Weights of a small audio frame classifier.
Model: log mel input, arch jasper, widths [192, 192, 192, 192].
Training: soap at rate 0.0028, 12700 steps, held-out accuracy 97%.
Data: trained on Morse code for random letters and digits, with fading, noise and interfering tones, 26041 training examples.
Rows from block 11 of a small audio frame classifier, named by matrix and row number. Rows with one number belong to one channel. Each number is 128 + 24 x the weight over its row's rms, rounded and kept within 0 to 255. All counts start at 0. Numbers have three digits each.
After each channel's rows are labels from the 100 clips, of 14976, where the channel reaches its highest value: "responds to" is what is common among them; "peak on" is the class under the peak. Only what is clearly more common there than usual is listed. The data: Morse code for random letters and digits, with fading, noise and interfering tones. In brackets: how many of the 100.
# convs0: first width-11 conv (model.blocks.11.convs.0.weight, 192x192x11, each kernel summed), inputs 0-95
# convs1: second width-11 conv (model.blocks.11.convs.1.weight, 192x192x11, transposed, each kernel summed), outputs 0-95

convs0.131:109138070128130125099121105131161088110120133120132060136135130112149149129120147099091148092134159154129127134156095142104117170164120129131076153106172125098125126126149166099131116078136099141107147079129123151136126129163124102147118144113122121147071152123131072093094125157097106118
convs1.131:081118131134155131114126161119144154144104128177107140069177094139099106142162147126174134150111110117090147109120114141125144158150117144124108137119138152121133146123152125090099111146117139145156164124118140137120111143136144102119164173123114146151117112145122145121143146150123109140
responds to: speed: fast (67); reverberation (57); the character "8" (53); the character "v" (37)
peak on: the character "8" (47)

convs0.91:114107141140105101095115147139112148117114105126146101116127117138133172124118118119162135136114162144155154140132138161105109152102098155183120142130104107121116132124103114114117100101115116150111112096108126099084165184107141095142138116082098159112143138128170178138158128122118124115
convs1.91:161124144157131144134175145123121137128129126113125097147107094145144101119140101133064154121140087146108138155082171137126112112082087107135096155092128124114105099141125158123122159109157164112116119143122132104137151134114161094126123141138082111109104094118106113076094117155139192112
responds to: the character "a" (87); speed: fast (81); reverberation (35)
peak on: the character "a" (80)

convs0.24:151173106099143072135111112111089161113158187152151091121146135106162129117117132130092123134132164123121146125135149106119089132137156115120168166140135115136084140123055150115097098130153112142103110098113121116107147135116106156120115133107118134110141176103159124126114107125145144114
convs1.24:143145151131140127125078131125128116121113119162121113146106104143139139140120112104182127128174130082100131107077146113122112102121149133163156110139135158113127127140104104120142117117135122117106105114139102129125151153094140128100109094105147086107140133135113134080135109170140153162
responds to: speed: fast (97); the character "p" (47); the character "1" (34)
peak on: the character "p" (36); the character "1" (27)

convs0.72:144107168141128108114134137113117059108178134129091122128105173095141161105121132136098103165115110110165111145108098113126147159112088148135127117153097116123101140142133152139117122135188137126148125096146145172101127096156138133140123104117172079156159116126119092131105151141076125169
convs1.72:184156165132135156136112167131159102113158147094147110130151157138154103143112112135094092103123150090118127116102117082135146139138112088157120077126146132159166119112135155136094132079151103184128100129148118146126119119137163138088116129104160139153140106124108117140093135098097175112
responds to: the character "r" (76); reverberation (53)
peak on: the character "r" (72)

convs0.26:161101071076144129126124171138155098110156109165119115131118109146146139144104161154134092140101155128127118178115075120142065131123140140129127098119149074170147117115093146151144138143108130137116165095078124112122101085138123110096165170121151135149121136146135075131152162135075153153
convs1.26:104148142132097124101113184162100124158131131106104154119100162155153157141103127118161120101110119151136105136139163101111145132111144102130150125152175129138162122111077156130092137086129139135112144101139172126090167178130156119155085083112114154116123159105121129126157104140113129095
responds to: the character "1" (91); speed: fast (86); reverberation (51)
peak on: the character "1" (91)

convs0.22:130123145145093105123164152104160124066144137094129125139173101107118146121170158136096113146138128132143132115125114088130137171136146118109107146121098098115108119145108116140089149138136101162119136081121131147152155131173125127133121142123135152133110124122123127123105181134116119118
convs1.22:143113137121111062151124101099120151168166122122156137154176107153144142127168125155115083112157141091128134145155128101094107152119086137128119123175138103180108085158129130123145116119156106098132117104139149149110138092187113110134134115147110137107157158133139108164147128133086117122
responds to: the character "3" (88); speed: medium (69); reverberation (66)
peak on: the character "3" (88)

convs0.92:136175165155119157116121115120120110164099117127156172098117138133113130156114145125117081103101161125145157124168122096137115142121131145156148084127121140144138114128136163108113103114107140083126117103139100139161150125156112144137062106103137133127112114114158100094129145094109085110
convs1.92:148105149088104105131148126094139124142152088153156132168108146091117117136153088131117134117125145144117095140150138147168128123153123115098100138091184092124076141122161112154157109099161128123161113156157149119154109120175116147127174087145080163158155113153130094141141142078111153104
responds to: the character "t" (82); reverberation (45)
peak on: the character "t" (81)

convs0.11:131132139159132089143133102103090109120124129149166120134158126067114123088094115125120121119113096132095130188105117099151095147183140127073100128126117124108115106162149138124121116115093107100117125103161136129105096122148171089117114134127090125092082186129172128101125126097137115114
convs1.11:155143149130127146079080102142129120164119139129113147140108093151139158157084120146145101137146161112132148147172094138118116109090162107132150136148117118131115149117081067116102092130096138121115143086163107153195119130163129096129118117103088108134173134106122149078108133103093113124
responds to: reverberation (70); the character "3" (50); the character "y" (36)
peak on: the character "3" (45); the character "y" (30)

convs0.0:120127140147112118112168121120115095159106145147102143180126063130142104162149097073126155132154122164139137154120133119117143142125120107125135132094137124154126098133106115146114090117128113177121121094086083099126143079111141109152084137139116154092131118140139176115113173142192135146
convs1.0:084103122092082120120128093077138137161130132121114130160134144178117121149115166105126140109095111140147114153120128120099120124173171158142081139129071120106114125130117114144171136134121111132067123102127123101121045141114093083144123165129156142117109125140127116126141115090108140150
responds to: the character "b" (75); speed: slow (71); reverberation (59)
peak on: the character "b" (75)

convs0.174:100126106099156097148107119092063147139105121115111134148127148151121125125124165128146112106148110114159094111103149164124151171102150116055118181159179121145133127148101140114101158105159109136160144101130104139121093104132138128106113152099155117079128121144110137106121103085154112155
convs1.174:150115114110124168111136114126159088130136122124139190109136128116116087117117120100112135143133149138171184135131110102147130168125152175181142147113158122119094103129141129085112112113095105160123154099128137092141149112120133140119103107089123134155104134109129158183152147088147119129
responds to: speed: slow (73); reverberation (67); the character "0" (50)
peak on: the character "0" (46)

convs0.37:100124081111107119125154138133136091126169128152178125154151116117135124121137105106131124143147099158114112153134085099113134114145124162135137108141126136126100145124143143131120117144108144146115156104091096095149150142130091154130145145141137104077119101130156085165114120117163057101
convs1.37:096089150096088108106150089158136089101100141161114096148137114116101118117108114077139060160142091172120133133100094133127125112116089130122136099137164126105133128088143115119103115112100119090066161123084122167117114117164129107153145138094109132068146127136122122188119139161127101107
responds to: the character "7" (81); reverberation (71); first character: 7 (29)
peak on: the character "7" (81)

convs0.76:094109107103106120128124133095127097133141107104089111096125157107129155097141172125140112133130175081146116097153075144086109086137151170092104121107140099109128137083116144180137143138107155114140087143153151172122148155111122103151141089120130136172132138155112110131149116131115147122
convs1.76:123152130132140127134136150118111161111120163133158098104132142123153194158139139104120183086109145095137153114139132097102151083135143123110107169136111109127158176157112144125088088151126137130110133152091115139131123098108128107097156114126128150142146117121108105145134131108143134151
responds to: the character "8" (73); reverberation (66)
peak on: the character "8" (67)

convs0.121:132132135127172121168117128107098115079128133127122110119101110141112147128148168101127135134126166114147109128102142119095123161149144142121089123127102160155145130133066166126110126146108143143111126077138112183087122123147120142131099121159156120101130127141132114135126137090079168146
convs1.121:138107123146104094128145135113140126140194125105137143113071123153142119144150141103147130106116169153140116136119155131167136128104118121144100100163167095121123085114126118107076153128131135159134126095119134092100134145113112105119114091135117167135102166142166164123128126105171103134
responds to: the character "c" (81); reverberation (78); speed: fast (62)
peak on: the character "c" (81)

convs0.6:145091135094131121140133135054146157098101150136128122147117131149139125071082121110087126119160142099119099157153130162119152121141134091111155106130080110119115123147096109100088179068128145134143088133122105112125156146164123128109129117131101144166127128106146142091107157139101125140
convs1.6:136108121121124084113104145120112163121111104173110120120166129135133104167181101109134115081125124134149169135157130138105122154122124071112158147154138105146150106137110132097159123172132120104102141145158140151129107143128166133149160136125118103175157136085154099136121099176156137124
responds to: the character "6" (88); reverberation (71); speed: medium (70); mains hum (41)
peak on: the character "6" (86)

convs0.18:136078122143169091125105094103103143158125120136125116181100109111188112106106110154140147129090121096148148120105126132134159179098095127118123155159152119087129144133181141103141084138091148135091151152128113113161176139125215104146125125125120151123096127069176161133116121118170142140
convs1.18:133117095116122149142109136123077113112106114199136123122169139157142111114171171105155147121115145130159121124131114128149132143071133092090128135181178147119112154161152117127167149156151143173158106130136146122149114117100118117149169126089109113158149090092144130136096067140121129129
responds to: the character "f" (63); reverberation (61); the character "c" (32)
peak on: the character "f" (50); the character "c" (25)

convs0.129:090147144156108159148163113123147073119098076091103112096138168147153140136140175128105115115147148127125139118138107116127127129141111120135083145136090141102142109154129092109150127117177116130116144105123123128147126117170136148133117108088136134093177125109146088187075081165135130119
convs1.129:064140140137120139119098118148145119132128122119130098125105110125124085132112158162134148122108109150126129118106136120139098133142106093132130139133140070135115131140174145117110103128148087118080111100107120154106148117136106097160133080112148088191103107116165140152109123096159109096
responds to: the character "v" (66); reverberation (64); the character "3" (36); first character: v (25)
peak on: the character "v" (62); the character "3" (31)

convs0.124:118114164134114093103144126094118157107101109082118109131121119134118126110182134133153120145136138109118128129115122115175091114182134157092111134166129123174087145134117138154123110106115158101148155145056134118164135130155134116146116108135140120115152112099133128088138108146106111118
convs1.124:140147142166140163153139140134148116117116144138126091133136143141117111126145112074118068118087154102138146157100096118167100122113110173149105144108142172131137149113139114141107119113143124118157146166138123116109166127146135098106069174098114153137091144158143140139146136093131113107
responds to: the character "c" (51); reverberation (46)
peak on: the character "c" (45)

convs0.77:108107168109121089155091134103112119114147093136144163141071139123177122145138126142093107158122140142112143133160128091117126100133113100119159114106121125142112146133127126157117125107111148136138087156119093110103150153183129143118136149135153141139122148127174147125146126148117068166
convs1.77:137130079127179174103152099142118105158147172139126175091131113124087141109148130118134104118125105125148103138138150136115111122095106082159131152082114115127162126103151123086113116131153134165131139130147129100144106116126157098115162128112141148095130124154099124135102168111144141125
responds to: the character "2" (94); speed: fast (78); reverberation (57)
peak on: the character "2" (94)

convs0.136:133155134150137088162077105099166145070136113150161121141154098116121130142123148151147110096125116141167142137105120134134154145103164120058131150123101121128085098128119073133109098172161086155174136106142157122096146112099107138089142117095136114105127114140143129127153164125121108187
convs1.136:119143132096112177117117106128149148127146175125111131115166109142149162132096125146135117161116146141108124140101141133132166120146142137107096122150116133148132109095114091124129122154136136167061120138137121117103133151073103144110099066162036112140127135096138074085135113141107122164
responds to: the character "q" (86); reverberation (85)
peak on: the character "q" (85)

convs0.160:147110135136107107145130105111200144155086113144133132101112106170114122065127095106121105136128085120117172145140101117135121115123151104182140141130152118141136139130123195127153140082123137172129118123155096113116114089139142151079141138135149089087158127122132083132136127138141121150
convs1.160:153138129085134118163139143113226154099144133105123116122128110114130119096119120100107127138173118155141120160160090138121113124127119095137110101077137155131127098091060147136102111124140155140135150114153095175108098129150140113125132131141135124128120155114115116144132105105108146124
responds to: the character "l" (85); reverberation (70)
peak on: the character "l" (84)

convs0.132:152100163099133073133121125113135077071128127155142094100083122126131114118081153123143155115121097172109136144109124078123162172093158142117080130125123121129137156139157182115119130094127063112101160137121111156123146110142140118128116120146136118087169134107144137110157099140132101120
convs1.132:180141156125095100094138135148125163120069112106124142136165129152099132059160092111063085101153106142141142092111133154134125143126149105117144134140121156110109109136091122105127100157119096099122100146129104114124143167135099136117119120104144097124124137129143116117141079150108116142
responds to: the character "n" (59); reverberation (49)
peak on: the character "n" (51)

convs0.106:143124096121140158153135172132168094133097127101141104101084134057179134099176146124125130142097143106138087130113160107114128095090095143146099111119091080115109167132128117160110112095124145149119121113133114104139112111114146138123092128136140137185138110109180120137131087121120183123
convs1.106:097122138096098142159104148127135128107143094134109129129129105046142189141111150108109090120128097096100095122154097147095155110038114116127135096165128099131162101122108165087124144161085148131125127157148110151106118142099107116072099126088090115158110102120110192121110107118102096111
responds to: the character "6" (48); reverberation (42)
peak on: the character "6" (44)

convs0.73:112142122125170148167102176073097119110108141151141108123153078128127121103145147108137135100134165107115144130134113151118138166153111125134160122169129151087089136086139155171122128133105110080127087142155148106138126135146100108143105110105129116132141074097145095152088153085127098149
convs1.73:105138182099118086121113144148145121161174104122100207144130112162148103113146124127158126117113090156140090134103135152132149094140128131080104125155126121142125115106146140135112135111161101120153087097126139119139116117134135101084104067139164113157119086130156118127092132101131147123
responds to: speed: slow (86); the character "3" (51); reverberation (49); the character "j" (32)
peak on: the character "3" (50); the character "j" (29)

convs0.130:133129122141141096116115112106153129116111140117141169170118143139128135097125104124153141130146161050141097142134110114157157125144139143159091170082125149112118086091082156119142080076116146135129120158122109135144130097106118117172131119152111155155183114136141102131124138131129133064
convs1.130:142100123119143067105095121139178130115133117136152142131094143083135152142144150121110162115116113117135077131121158113151132129113144090107154109111115125121109116125124084141134138159101185084120166139120146125118118152100085101107147141126103122155141093132133155152126145149138131129
responds to: the character "c" (93); reverberation (75); speed: slow (72); first character: c (29)
peak on: the character "c" (92)

convs0.70:176078112100092133137143135086123142147145143103124106124105091171140135155119133122127133130108133118115116095136151087089131084120133111179145118121130082130154117150082150140107100145161105111132137118145152129129119169114131145110122119136131122131167117083148142112096171181134100129
convs1.70:074136134116119072137172106105136170158139132141147164169090116121104103121166101104169122094103129117113125138148143116110068113093134164100126157139112134104117176130126122109130148116138146143133099089107102107123140131125115152120086075130112107143120096117158150158065103148111128117
responds to: reverberation (79); the character "8" (58)
peak on: the character "8" (57)

convs0.47:070138079089149121155178085128172147117138131170112182142171166117127118099132147130149174195131140140126130121101144138133128115153107129163127156135124152157116124149126123105109107099138120104126111168072154110078131073143111126111119104128123139106162118158142120117126141160147115074
convs1.47:117103138152088108136119097103127118084129173110117106134161110136142134136147108094097144156079098116180126116129117114108133145158087160159148100138087150140161110147130087112100133121167117092114129113088147136087105149134111123171140129117117109158142121143147176120082132129089112116
responds to: speed: fast (97); the character "3" (68); reverberation (39)
peak on: the character "3" (62)

convs0.147:116134133145113104131148167158119138075083110116108127124153156131160161159133165126134180150141113080140128123138062117147122147107093076140126115101093097119125113129082133113130128122093133079128124147132128166131100118090124147103134140127144128181182136151158174144118169138134127174
convs1.147:126105150111139173142133136147113105139124080116103095132141147102097140131102111105140121109132138122119178101114179115110151126133142140117102135115107120146128131138146100061176094149086141069121122113152117125131118143164150154136124109130113105126171140098128126123130092169134155119
responds to: speed: slow (88); the character "t" (69); the character "i" (38)
peak on: the character "t" (64); the character "i" (29)

convs0.64:106145117119103173122159111116137114188127114121133137120121135157091135099131081151131144175151141101185099134122104133116141112149118147112142146173089151104088119124107128100110113113092119160089136136177166190090134117118096166108135084140143143150098164123140144093133159170181111133
convs1.64:108114135102132124125163106165121122093125158136120128100114145089146138190148124116093165154134140124185086121129128134091129143106130133099142129131112115142118168088159076132058118103172161079129104184147142119176101154098158151134075138119141125101130137152112096151120145120114121120
responds to: the character "2" (99); speed: slow (95); reverberation (38)
peak on: the character "2" (99)

convs0.114:160118121144125078124126121147137118069122123127156083077134116124108152113154132133130102161150156134147152162107128126094137106131129159117094116116152137146138141145118121131117096132161118134143115175138158124154095110098130135153096119104095116117150119157158095098134120129066124150
convs1.114:098143131149101098128118090130141097157102133104153144117103139155120130103156125094116156121152057121101082111103145146134099140154098141145136144126099105104153117097122091113108092123155120112086089140134127142166116092130155128090111123126121113123084142116142159113126131104084136088
responds to: the character "2" (100); speed: slow (93); reverberation (40); first character: 2 (28)
peak on: the character "2" (100)

convs0.82:105157140148154127140104122159151155143144141145086121122116097138079112106144141157115123163130182144080165129082169117139088140046131130184116149137132093117171152142110120158133113141132160107151111080130137114141150140134125125119168106099126151136169107078122148139125151112164111087
convs1.82:137107118099119117104142108163121107129133121105110106144089113156162081170134115121062156129125134129078102145113107137135103134105117152093142100096090159123095132119085148103126146125110126145041142123125115138144156102101111105192119141127086121135108117160137114166123068137135083103
responds to: the character "v" (75); reverberation (60)
peak on: the character "v" (73)

convs0.20:127157142123133108113090104108145139072139130118102152114114147097116136120123103094117138149106173076149104146084122143113133125142154101130139159138118132126154104147117112127151104088161135091105126190062136186118167100104089152151151133150169141108108126093132144106152130105159152160
convs1.20:139171115118145140125158131128123132129107177126156123173131125114083144104140080112163132145139158120171107129135148117087127085123091154133156118128131139119096145133156055168192106132136134185148171141136124096153112118111126151151141134154082101101138072128123122101150119148134103126
responds to: the character "f" (78); reverberation (63)
peak on: the character "f" (75)

convs0.168:151122106139143104122154152061105146122124167086135092166116117135156113153107118145141113126119146097124178127106116098115160099108117125126161076176151088088133146115107143129087144134130120116123109127139150137108077087124120129156109101155120127090145156088067107130109139121120123129
convs1.168:133093097104105105105152134115158141120090143147125133196103132155135171102123094103138082095106117129162152110131117100170137130105157125121123104125115102129170099116135123123108099162114109140122110109113165110100116087120076129141115147116101103124129158121188109157100115160116090122
responds to: the character "7" (95); speed: medium (84)
peak on: the character "7" (94)

convs0.32:150088110087087113117100096104123118104094151121143112107105118125131125148132151129157105140110158084128127126141085137122090170114168136152124139183143147115127146138108135139101118126186147111153139161156129123058131119113144118116129076138152160156092115150135143074134182104116129159
convs1.32:084138090134129155116123125156107133118076126133167186123109139160124133146180168090140156116128111119163141126149170081164147123133111117159170116083099154139166106114133153121153090116166090137116115134134128134116120126153162155099146099122142158170123177126113156133145114111106099130
responds to: the character "c" (82); reverberation (80); speed: slow (67)
peak on: the character "c" (81)

convs0.148:163081134142147099083157104131138141126125137156165161134134116121129108164080149120140114152164149079126188103149145129114114143145107079162114116116156106131156154129094116129133121142127139116170111125101093149139101117131142120133133124126128142152122124148136146119169125104144200121
convs1.148:135109103139133108144156148145121147179128120123144131102101075106143108139112171155167123148131126117098087121138126174118117117138125106106141070092132122094154139102169150114143135090147144149176101101105161125075130088132126117119169122114101108151176141090171156200111118107118115142
responds to: speed: fast (90); the character "k" (50); reverberation (45); the character "y" (29)
peak on: the character "k" (47)

convs0.119:154098154167141106186079153126125131117132128150176074141109117145105099142157143131147142093162099150098124123089128135165108103165210139121111131115110142145105153147089123137108126162138136072179148150152118115075108064115124157119125136123158128144136107130102092099102090146118112134
convs1.119:090152120150133120117137120150107097105094136131093124112143127161151132130113159078065175074120173127096124123104107120141127119149109119144153159116090134104095116119162113115124086125097150076121140113126124124106132124083084101122123113132085110062101153174150147068144106128122101129
responds to: speed: medium (65); reverberation (50); the character "s" (36)
peak on: the character "s" (31)

convs0.156:098077126106165127124129122164136122166131125116120108133106126155139131110128121145038158097109167154101109125113113116114165136150122157137097151152142162095153172199118116129139160114159101144108140174137114126140119119145101129110141123150108119085180120144121121123150118101104097109
convs1.156:118150107141102175088107102169121122133163153123101115096112138126116172139185093100081098127114132148112139118121110137153155150111160102138121135122091129109098130078109132132066149103096143117090129144121167145086118123182142113163157111136126156106094143166103129129141105111106087115
responds to: speed: fast (90); reverberation (64); the character "o" (43)
peak on: the character "o" (36)

convs0.21:109137112184129109189131131152147098107121098116130126122117118154137076124108125136123100139113122109131158139107117141112123159066111110104160117145149165151134134075139131171143148102145160140091096128173132118119121132136130100130146148142113124118153139106135155076161171129098147117
convs1.21:122100100133151120143087124144130124103128142124100115107122139165104131139105110059146085120116085085129111105149118101088132143121093087145147148104101118163103107124127092121115142116098112151059148107085114110150089124110127083115153146104088174097087155146127148083115116147129165101
responds to: the character "4" (95); speed: medium (71); reverberation (33)
peak on: the character "4" (93)

convs0.9:148113106100096083123100133135053143167124126137105118143131166125089160088127153113116141118138140144139140104130100099142126128125112137119095144152085056135095114136095119152142142110095123116109117150111163084137184122165154120110159135103158194117129124128089132129145134170108151130
convs1.9:123116121095159102081118156118126094144144133160120123120137100120148118127109086137153141099183129105142151090131101114133135118117094143125119105127155171140113128129108155137128096133091120089191096104132167167151098137138155088155125132127171131130167172133091115105129102170141120117
responds to: speed: medium (63); the character "j" (62); reverberation (38); the character "p" (31)
peak on: the character "j" (55)

convs0.99:179169141158106093094112140146098132125167146131137116120130132117104105139142106084134118125173129078103124071135100145097121126137166149090093140138175123119141141084112111124146128089171168136152149133142097120114115121119150098153099153159102138153078098141101145087141165166106172139
convs1.99:114127110129149055088109105129144129145092133158104087152143125188156172102147154202153131112145128141126160121164115142126147130131183109112175143100145124103129131169099101134162116156114137146155133117111090136115125115090099136142114131133151121168100119147155114111096163147110112183
responds to: the character "8" (89); reverberation (65); first character: 8 (27)
peak on: the character "8" (88)